config = dict(
    model='encoder-decoder audio transcriber',
    dataset='short made-up English sentences, spoken by a formant synthesiser in many voices',
    train_examples=26041,
    noise_aug=0.002,
    time_shift_ms=100,
    n_mels=64,
    hop_length=160,
    input='mfcc',
    spec_augment=True,
    win_length=400,
    tokenizer='word',
    vocab_size=155,
    encoder_arch='quartznet',
    encoder_norm='batchnorm',
    encoder_activation='relu',
    encoder_depths=[5, 5, 5],
    encoder_kernel_size=11,
    encoder_stem='single',
    encoder_widths=[192, 288, 432],
    fusion='cross_attention',
    label_smoothing=0.1,
    decoder_width=384,
    decoder_layers=6,
    decoder_norm='rmsnorm',
    decoder_norm_position='pre',
    decoder_activation='gelu_tanh',
    decoder_mlp_ratio=2,
    decoder_head_dim=64,
    decoder_fused_qkv=False,
    decoder_bias='none',
    decoder_qk_norm=False,
    decoder_parallel_block=False,
    decoder_inner_norm=False,
    decoder_positions='learned',
    decoder_cross_attention_every=2,
    decoder_tie_embeddings=False,
    init='xavier_uniform',
    residual_init='scaled_by_depth',
    optimizer='adamw',
    lr=0.00087,
    beta1=0.9,
    beta2=0.98,
    eps=1e-06,
    ema_decay=0.999,
    steps=5500,
    batch_size=256,
    epochs=54.1,
    lr_schedule='linear',
    final_lr_fraction=0.1,
    warmup_steps=1100,
    weight_decay=0.3,
)
Rows from block 10 of the audio encoder of a small encoder-decoder audio transcriber, named by matrix and row number. Rows with one number belong to one channel. Each number is 128 + 24 x the weight over its row's rms, rounded and kept within 0 to 255. All counts start at 0.
After each channel's rows are labels from the 100 clips, of 14848, where the channel reaches its highest value: "loudest" is the band of the loudest frequency at the time of the peak. Only what is clearly more common there than usual is listed. The data: short made-up English sentences, spoken by a formant synthesiser in many voices. In brackets: how many of the 100.
# convs1: first pointwise conv (encoder.blocks.10.convs.1.weight, 432x288x1), inputs 72-143
# convs3: second pointwise conv (encoder.blocks.10.convs.3.weight, 432x432x1, transposed), outputs 72-143

convs1.163 [128  71  99 131  78 108 111  98 108 144 165 109 134 154 116 132 148 114 121  89 166 117 135 110 174 132 149 172 141 128 135 119 164 104 150 144 119 108 121  91  99 114 123  98 118  92 140 104 145 153 175 111 119 112 166 112 128 125  88 132 125 115 150 166 111 110 138 174 172 174 142 100]
convs3.163 [110 156 118 114 141 142 140 121 138 147 149 173 138 116 175 133 127 145 107 125 133 121 109 122 154 148 156  99 127 152 154 120 163 154 143 165 114 108 173 172 169 143 129 158 163  95 113 123  90 124 134  71  94 134 135 144 185 139 144 125 142 132 102  96 155 109 105 170 136 170 143 169]
loudest: 2000 to 4000 Hz (87)

convs1.114 [141 126 121 137 139 159 127 109 151 114 125  91 106 119 139 112 160 115 159  90 102 129 141 113 147 122 114 145 149 122 120 125 144 113 143 138 115 101 153  81 146 156 140 123 157 106 150 102  95 143 113  94 108 116 146  94 134 147 115 117 110 126  73 138 120  95 111 144 160 167 134  97]
convs3.114 [133 192 129 134 159 136 160 108 110  93 125 115 158 101  86 152 133 128 154 121 156 114 181 133 116 129 183 107 138 104  89  93 115 148 105 167  99  93 143 101  61 126 166 159 148 150 155 128 144 139 118 175 172 108 131 159 128 130 145 111 149  87 110 175 109 105  78 116 139 132 105 104]
loudest: 2000 to 4000 Hz (71)

convs1.78 [131 103 119  93 122 153 159 174 113  82 132  82 127 107 145 156 142 131 118 113 153  80 109 179 150  87 122 120  96 142 155 145  83 155  98 123 129  79 107 170 158 146 132 146 124 121 120 152  97 129  97 165 159 102  92 143 130 156 119 161  99 141 147 131 129 156 117 139 112 158  72 179]
convs3.78 [107 106 139 119 159 128 112 105  93 132 114 125 132 100 129 115 111 147 154 165 132 151 132 151 136 165 149 173 110 124 151  98  87 143 158  91 151 165 114 120 145 125 157 116  91 112 103 128 134 108 111 135 127 113 131 125 111 133 131 121 112 141 168 190 140 141 122 141 142 177 128 116]
loudest: 250 to 500 Hz (66)

convs1.5 [109 142 109 104 195 127 138 151 128 126 104 155 104 126 138 114 112 125 109 143 143 157 123 114 111 135 105 140 141 118 101 131 162 165 113 126 114 153 122 124 106 176 138  85 149 112 136 132  92  89 140 106  94 116 123 160 172 165 126 145 140 104 128 159 118 131 139 102 121 125 134 131]
convs3.5 [161 103  86 123 110 113 117  97 132 108 167 115 145 104 115 120  94  95  86 103 135  90 125 141 116 104 110 149 121  96 133 129 165 120 190 104 129 139 165  99 122 118 150 117 141 138 109 118 138 135 138 144 142 163 153 112  95  85 160 109 169 150 126 140 134 153 127 114 115 129 112 167]
loudest: 250 to 500 Hz (54)

convs1.55 [166 132 136 119 154 150 106 165 133 136  94 104 161  99 116 160 122 145 130  84 132 118 101 121 167 106 107 159 115 126 157 116 135 111  96 157 128  92 103 131 128 177 140 135 127 135 145 109 151 124 144 122 139 153 127 133 123 134 132 103 168 110  96 136 103 127 138 123 150 131 111 121]
convs3.55 [138 122 105 143 139  74 108 124 122 109 174 125 120 112 115 124 142 106 145 127  99 101 138 120  89 121 152 107 162 113 106 142 115 117 102 156  83 139 165 117  98 109 166  87  90 157 160  96 109 112 128 142 140 117  96 138 101 117 118 108 109 138 101 114 109  81 141 100 119 127 139 137]
loudest: 500 to 1000 Hz (59)

convs1.104 [135 146 123 104 111 173 116 133 144  97 132 125 163 179 100 130 112 115 165 140 135 103 141 149  89 171 117 107 147 121 128 175 115 162 155 140 141 163  73 110 142 103 121  93  98 126 103 126 124 172 132 167 106  73 115 143 122 134 125 144 150  81 121 156 119 106  95 109 127 120 145 175]
convs3.104 [140 139 141 147 158 118 133 156 146 154 163  65 109 177 122 103 139  99 142 103 141 158 109 114 103 144  97 139 101 121 125 124 151 118 129 129 113 128 151 130 136 124 140 124 122 162 126 104 124  94 101  84 125 110 114 159 106 109 101 112 160 132 114 102 111  94 108 137 140  97 121 156]
loudest: 250 to 500 Hz (48)

convs1.418 [129 122 137 118 130 174 141  97 155 136 163 118 121 126 110 106 170 154 170 144 108 191 123 116 113 122 126 143 116 155 161 113 108 157 158  94 123 110 133 127 139  79 118 101 140 140 142 139  83 147 148 124 110 120  84 123 105 145 165 134 166 141 128 139 114 105 108  85  74 134  90 167]
convs3.418 [151 143 112 157 154 106 145 159  92 117 137 137 100 119 114  98 145 140 100  84 118 179 140 150 121 103 103  93 106 133 120 101 101 125 161 139  90 126 182 114  86 136 110  84 127  78 149 113 147 117 103 100 126 116 113 145 107 140 154 136 162 136 153 146 163 173 138 138 108  96 152 146]
loudest: 2000 to 4000 Hz (44)

convs1.308 [147 105 120 173 107 158 146 117 121 128 100 139 149  96 154 111 103 140 159 128 154 129 163 117  88 123 142 135 123 101 153 147 141 142  86 169 112 146 171  93 108 128 110 127  93 151 115 121 129 150 132 124 152 172 147  98 138 167 112 132 176 155 158 123 132 138 134 148 142 154 117 171]
convs3.308 [160 149 165  70 115  94 128 136 158  96 134 125  74  96 133 105 110 115 133 134 156  75 106  85 157 126 128 122 152 111 119 139  91 154  77 140 102 135 165 139  84 151 104 136 149 130 118 140 111 186 155 119 103 143  80 136 142 118 113 122 143 100 149 146 127 107 127  91 135 121 136 102]
loudest: 250 to 500 Hz (70)

convs1.116 [ 90 135 129 140 149 134 166 113 149 144 110 109 139 126 151 126  94 158 144 178 111 156 140 132 108 118 165 145 127 115 122 111  95 153 104 135 141  96  96  81 110 138  89 134  82 110 115  88 117 144 109 111 170 144 158 142 130 147  94 147 160 112 142 179 109 100 139 130 172 123 124 146]
convs3.116 [137  64 162 152 178 158 125 143 146 138 143 131 151 136 107 128 150 118 132 121 142 124 141 100 141 164 138 107 127 105 150 150 134 128  81 103  98 116 133  99 122 151 148 131 121 156 129 143 110 146 157  98 155 102  94 109 155 147 112 130 154 126 139 146  96 144  87 103 121 128  99 140]
loudest: 250 to 500 Hz (45)

convs1.184 [144  99 104 126 136 164  95 125  99  76  88 112 132 135 178 155 143 147  85 130 159 126 147 113 155 111 114 119 145 147 193 119 150 115 155 102 136 124 153 118 146 110 115 140 105  94 114 147  83 109 127  99  86 130  92  99  88 129 139 114 136 123 137 142 120 140 124  56 145 115 124 120]
convs3.184 [113 114  77  99  93 112 118  98 124 117 147 155  72 162  89 111  85 128 139 144 140 131 116  97 104 112 109 169 102  85 133 153 142 116 152  91 130 110 105 140 134  90 148  54 121 142 125 123 102 143 145 150 135 125 125 144 143 139 138 138 140 133 121 165 130 110 167 117 124 153 122 126]
loudest: 4000 to 8000 Hz (31)

convs1.252 [166  93 113 123 144 120 172 130 109  80  97  96 127 127 168  98 116 114  91 112 122 117 120 178 132 128 119  77 129 123 147 136 136 123 108 114 158 151 125 112 111  89 104 161  95  94 121 107 102 113 120 133 122  95 150 126 140  98  98 143  89 112 145 102 178 157 115 108 124 117  85 166]
convs3.252 [136 105  93 153 143 108 119 143 143 120 127 168 124 116 136 119  98 159 105 126 154 126 115 142 164 109 142 137 107 165  95 110 112 153  98 105  96 105 141 126 139 151  93  97 143 101 136 112  87 150 135 122 116 108 108  71 130 111 115 103 118 118 124  98 106 141 143 121 115 103 142 103]
loudest: 250 to 500 Hz (51)

convs1.292 [108 125 131 119  84 117  94 127 148 161  69  98 148  90 136 127 143 120  67 130 131 127  86 146  80  83 114 135 127 135 141  82 136 124 153 144 128 111 117 142 136 140 151  90 160 124 160 143 149 121 182 161  83 104 126 102 106  97 172 122 117 139 128 141 161 117 150 111  79 122 112 105]
convs3.292 [ 94 130  86 102 132 129 108 101 152 161 135 131 108 104 104  97 113 109 132 128 110 141 129 145 113 136 105  97  68 145 149 119 110 144 124 110 116 137  84 132  87  59 109 121 111 167 142 146 161 132 131  82 145 123 102 171 146 112 113 147  94 152 153 148  84 100 100 109 151  87 130 127]
loudest: 4000 to 8000 Hz (31)

convs1.172 [ 86 132 166 112  76 143 129 130 130 139 132 107 100 126 116 153 105 122 150  98 120 175 174 138 108  89 147  79 181 115  94 126 140 120 123 133 170 143 112 103 168  99 122 140 118 154 160 141 169 184 129  84 109 105  79 138 129 126 159 155 131 101  98 166  81 142 181 155 146 126 111 127]
convs3.172 [114 115 111 112 147  75 135 156  97 133 101 122 121 170 109 188 117  82 101 150 121 118 149 123 167 157 149 114 148 141 132 124 128 136 120 154  91 159 190 115 140 106 101 104  89 146  83 134 105  83 109 115 126 123 124 129 116 159 138 144 180 137 121 115 144 106  88 139 137 132 131 104]
loudest: 250 to 500 Hz (45)

convs1.59 [141  98 167 121  94 146 188 151 118 188 137 127 160 115 112 138 102  86 161 112 142 147  93 149 133 110 138 103 149  98 129 119 103 141 141 130 172 147 136 114 122 142 121 167 158 166  88 135 135 175 142 132 193 137 132 153 130 159 137 111 109 131 134 152 172 142 143 147 115 127  93  84]
convs3.59 [107 146 101 171 138 113 151 109 136 130 123 117 136 121 123 149 121 129 124 104 106 177 168 155 121 163 148 180 139 158 151 128 152 130 164 151 160 168 130 156 126 140 140 103 147  94 155 122 143 173 115 146 120 136 152 159 115 152 181 141 133 139 135  79 128 126 151 154 136 123 100 119]
loudest: 250 to 500 Hz (44)

convs1.45 [134 151 118 127 119 135 109  99 130 104 127 108 135 118 135 130 162 108 133 131 104 179 134 115 120 152  75 124 135 164 127 148 140 127 130 155 134 127 138 133 153 142 151 114 109 121 143 113 110 147  72 163 127 130  85 152 149  87 107 104 100 128 160 142 136 146 139 111 148 107 123 106]
convs3.45 [100 123 107 122 129 137  86 151 138 101 134  92 148 143 125 130 105 170 141 130  91 121 109 160 160 165  94 142 126 174 150 141 134 116 146 113  97 156 118 157 175 119 147  89 145 122 122  99 138 127 132 129 146 118 171 154 135 120 107  84 100 145 142 148 148 160 131 113 144 120 144 121]
loudest: 250 to 500 Hz (44)

convs1.185 [145 127 166 135 149 102 147 169 138 176 145 119 147 105  98  87 110 152 150 119 111 116 179 120 161 136 163 118 152  72 182 161 146 106  99 111  97 146 157 106 152 100 139 158  87 113  86 133 126  97 114 135  99 144 144 155 146 139 153 136 147 133 139 130 142 134 122 144 143 122 112 165]
convs3.185 [118 150 135 140 169 148 130  98 134 130 128 184 148 136 125 140 130 132 121 119  83 155 123 168 129 110 165 153 101 147 105 175 101 131 148 107  95 154 115  86 125 135  75 119 143 116 131 127 148  96 128 127 162 150 135 123 122 110 120  98 137 117 153 124 173 137 150 142 114 101 124 119]
loudest: 250 to 500 Hz (55)

convs1.118 [159 143 117 150 138 122 111 177 103 127 109 155 130 172 129 189 110 137 150 176 142  92 145 108 116  93 118 154 150 122 139 126  95 129  96 140 134 156 120 130 137 107  90  89 141 116 154 104 138 139 145 118 152 133 139 126  98 128  95 140  71 169 153 116 174 117 138 144 121 120 155 137]
convs3.118 [104 121  97 133 126 143  95 136  74 156 153  89 126 116 135 133 100  90 120 110  97 102  78 155 115 111 148 154  78 167  62 100 144 127 148  91 140 179 161 130 160 114 111 118 122 169 115 140  91 127  83 162 139 145 135 104 106 169  81 133 151 122  92 148  86 148 119 137 126 151 141 147]
loudest: 4000 to 8000 Hz (55)

convs1.208 [144 138 141 157  99 169 131  94  84 106 130 101 177  96 143 101 138 136 109 110 173 128  94 147  86 140 105 150 128 127 127 133 116 111 104 150  72 143  98 172 107 127 139 136 174 157 138 135 151 136 143 132 121 146 128 125 155 129  90 138  78 163 140 167 158 139 120 118  96 104 159 170]
convs3.208 [ 92 152 151  89 118 156 133 144 162 167 130 167 134  92 138 137 150 109 127 117 131 120 117 125  88 113 125 123  86 154 150 152 113 100 117  60 138 127 126 121 113 107 132 100 132 105 112 150 107 100 116 113 177 144 137  81 105 137 144 149 131 107 121 124 168 158 162 114  88 108 141 104]
loudest: 4000 to 8000 Hz (71)

convs1.35 [160 170 124 114 128 142 127 134  96 161 142  88  91 102 116 100  87 149 148  94 124 102 144 104 147  96 153 132 119 155 158 128  88 127 117 138 106  93 104 103  95 160 111 107 105 117 107 132  96 136  81  93 137 120  75  64 129  96 151 110 115 127 141 132 122 124 147 152 148 163 149 137]
convs3.35 [ 88 112 136 118 100  98 131 116 117 142 166 135 153  77 136 160 139 125 125 146 118 135 144 155 108 122 127  88  83 125  97  76 106 130 122 139 135 154 117 112 100  73 151 160 169 181 100 170 143 115 114  85 156 146 110 112  98 119 116 143 164  82 155 155 122  94 104 108 152 161 177 116]
loudest: 2000 to 4000 Hz (68)

convs1.13 [128 134 173 130  90 112 123 183 110  97 120 100 163 127 151 124 159 126 112 125 163 120 130 157 114 181 115 153 120 154 170  94 106 140 155 107 146 149 157 122 118 171 126 137 125 108 130 148 162  89 176 156 134 138 106 161 104 110 147 129  98 112 131 126 134 131 122 114  97 114  86  72]
convs3.13 [197 163 140 103  91 119 119 113  98 153 130  99 137 128 150 150 116 106 137 175 129 122 109 162 133 154 140 101 154 137 145 111 149 122 162 124 144 147 162 140 144 146 145 153 151  81  95  89 157 147 151 188 120 145 164 136  80 138 154 177 133 166 117  90 116 103 144 122 121 183 126 117]
loudest: 250 to 500 Hz (51)

convs1.272 [138 145 147 153 136 105 136 157 132 152 178 125 146 122 118 114  99 103 122 142 128  96 101  90 115 102 109 116 130  95  75 138 165 123 145 110  78 188 112  91 157 126 118 122 154 144 114  89 141 125 165 137 152 129  97 150 111 138 148 131 119 183 155  98 148 128 133 107 171 116 111 112]
convs3.272 [105 171 112 118 103 121  88 133 146 151 127 130 123 143 190 126 116  91 138 125 116 154 178 133 116 108 152 119 115 115 164 170 152 146 115 126  98 153 148 115 136 140 110 112 111 161 156 101 138 106 104 123 109 127 125  82 117  93 130 128 144 114 141 109 165 123 173 140 110 128 170 132]
loudest: 2000 to 4000 Hz (35)

convs1.27 [152  86  83 123 105 149 109  90 116  90 121 141  96 101 128 151 132  96 120 135 150 142 192 118  90 115 112 134  89 144 113 130 167 136 139 142 120 184 134 110 103 105  87 118 120 113 146 104 112 161 115 102 121 117 100 134 130 100 104 117 132 140 115 129 149 152 120 134 127 156 160 126]
convs3.27 [ 78 117 142 132 172 164 126 131 121 150 110 170 129 148 110 154 156 137 132 134 108 119 156 124 153 156 116 116 112 148  93 120 119 130 109 124 161 151  91  91 121 110 131 135 165 117 133 140 146 100 133 116 125 127 100 116 115  80 164 129 161 122 184 126 152  89 148 175 146 126  90 129]
loudest: 250 to 500 Hz (46); 500 to 1000 Hz (35)

convs1.332 [ 88 151 126 182 130 140 117  92 140 152 162  99 125 142 143 117 140 117 150 104 137 107 119  83  95 103 149 119 177 111 151 126 161 159 158 176 115 126 175 142 180 101 152 112  95 106 131 125 148 150 143 150 135 138  96 119 127 102 167 130 150 168 137 111 138 146 109 138 155 117 127  92]
convs3.332 [136 120 140 138 147 106  96 131 140 124 120 101 163 113 102  70 150 154 141 168 164 104 153 109 131 137 104 144 111 142 130 102 138 108 108  96 113 111 169 100 122 126 122  81 114  34 163  97 179 134  85 133 117 121 120 141 129 138 100 145 128  89 144 136 163 133 118 139  99 108 134  91]
loudest: 2000 to 4000 Hz (88)

convs1.229 [143 155 103 111 152 132 122 133 138  96 138 150 117 122 139 129 105  74  94 128 113 126 162 105 147 104 118  70  95 101 131 104 115 140 116 127 126  81 169 137 125 109 127 126  75 133 156 155 125 131 131 125 117 140 148 170 156 129 162 109 124 131  81 141 106 115 115 116 110 156 161 115]
convs3.229 [158 113 119 125 108 129 172 133 116 150 125 155 104 113 139 114  86  97 107 139 112  97 121 127 159 142 154 143  80 129 117  94 132 113 118 110 137 135 118 113 150 170 160 162 103 113 104 102 155  98 120 142 139  82 170 131  69 139 119 124 161 132 127 129  92 144 132 112 172 124 101 142]
loudest: 2000 to 4000 Hz (40)

convs1.102 [ 84 119 112 115  76 141 167 106 127 176  97 124 164 142 160 137  80  84  91 124 126  93  86 129 137  97 125 137 124 117 155 104 123 116 107 170 128 140  78 120 112 152 125 135 111 130 151 102 124  83 126 178  98 124 140 147 153 123 160 123 106  81 141 115  90 150 158 175 115 109 104  81]
convs3.102 [129 143 157 153 124 102 141 127 124 118 115 107 133 128 138  80 141 138  93 130 111  87 152 119 138 109 112 131  75 160  75 119 133 131 120  69 152 154 107  99 114 152 109 116 166 112 162 138 125 160 145 110 145  90 156 147 127 124  99 138  94  83 135 175 125 138 126 146 136 141 166  61]
loudest: 500 to 1000 Hz (41)

convs1.248 [116 108 130 152 146 119 112 117 108 131  92 110 157 144  94  91 172 102 143 164 112 136 130 145  95 131 166 100 108 130 175  94 159 118 144 100 123  83 150 117 130 129 189  55 167 151 146 155 102 134 112 118  91 120 133 113 162  97 122 142 119 119 140 109 151 163 108 125 164 151 110 134]
convs3.248 [111 127 158  95 138  90  95 147 143 118 121 152 137 138 135 149  98 144  89 107 144 151 155 130 112 110 113 126 150 100 170 143 112 115 158  90 120 128 148 135 182 124 142 108 159  81 144 103 104 114 159 158 172 145  95 160  90 137 115 103 148 146 195 139 163 159 157 131 141 128 124 113]
loudest: 4000 to 8000 Hz (39)

convs1.65 [128 131  91 123 128 120 123 151 107 171 145 120  99 144  90 128 171  90 170 109 149 133 125  82 161 142 117 149 117 131 156 144  94 118 119  79 157 130 185 120 130  99 108 109  87 123 131 138 101 116  96 146 116 109 122 127 147 152 140 113 123 120 151 135  82  99 115 132 132 111 110 115]
convs3.65 [125  81 165 115 126 144 122 155 193 112 125 135 127  97 123 127 156 146  90 145 101 106 142 123 146  96 154 127 134 118 111 101 156 139 129 119  83 115 128 143 150 157 124 125  88 151 154  92 160 116 109 137  97 160 116 174 183 158 172 115 150 126 138 121 117 138  85 173 125 104 158 132]
loudest: 250 to 500 Hz (53)

convs1.294 [133 128 162 116  95 155  91 143 135 163 143 115 162 116  77 109 142 144 156 148 114  92 169  88 113 101 100 100 118 133 163 156 115 114 107  98 123 151  81 106 156 154 106 119 136  89 128  97 124 110 136 161 156 146 115 111 129 158 120 142 111 141 143 134 117 153 134  95  98 105 138 155]
convs3.294 [121 131 143 152 126 116 172 112 111 134 123 158 135 150 139  74 117 142 138 141 128 158 128 136 118  90 188 159 161 122 126 154 129 149 133 161 115 109  88 133  82 122 150 132 169 169 170  82 122 100  86 125 129 113 122 129 172 154 129  92  93 169 126 154 136 101 138 158 108 106  84  65]
loudest: 250 to 500 Hz (58)

convs1.19 [107 158 129 122 129 149 102 157 162 142 123  95 138 114 135 101 148 153 137 125 147  92 123 143 122 137  83 174 106 117 140 153 133  61 119  88 136 114 154 130 159 132 186 127 128 171 127 124 174 139 125 109  74 127 169 162 121 109 104 101 123 180 101 109 136 104 137 100  98 135 165 122]
convs3.19 [ 82 100 145 131 128 133 182 112 119 143 105 135 165 125 146  91  92 131 140 148 111 156 127 141  88 105 146 168 141 110 122  94 111 110 127 113 132 160 167 123 137 109 108 111 175 156 132 109  68 134 110 148 169 128 123 112 134 127 126 136 123 149 140  95 164 103 123 116  90 131 110 112]
loudest: 4000 to 8000 Hz (55)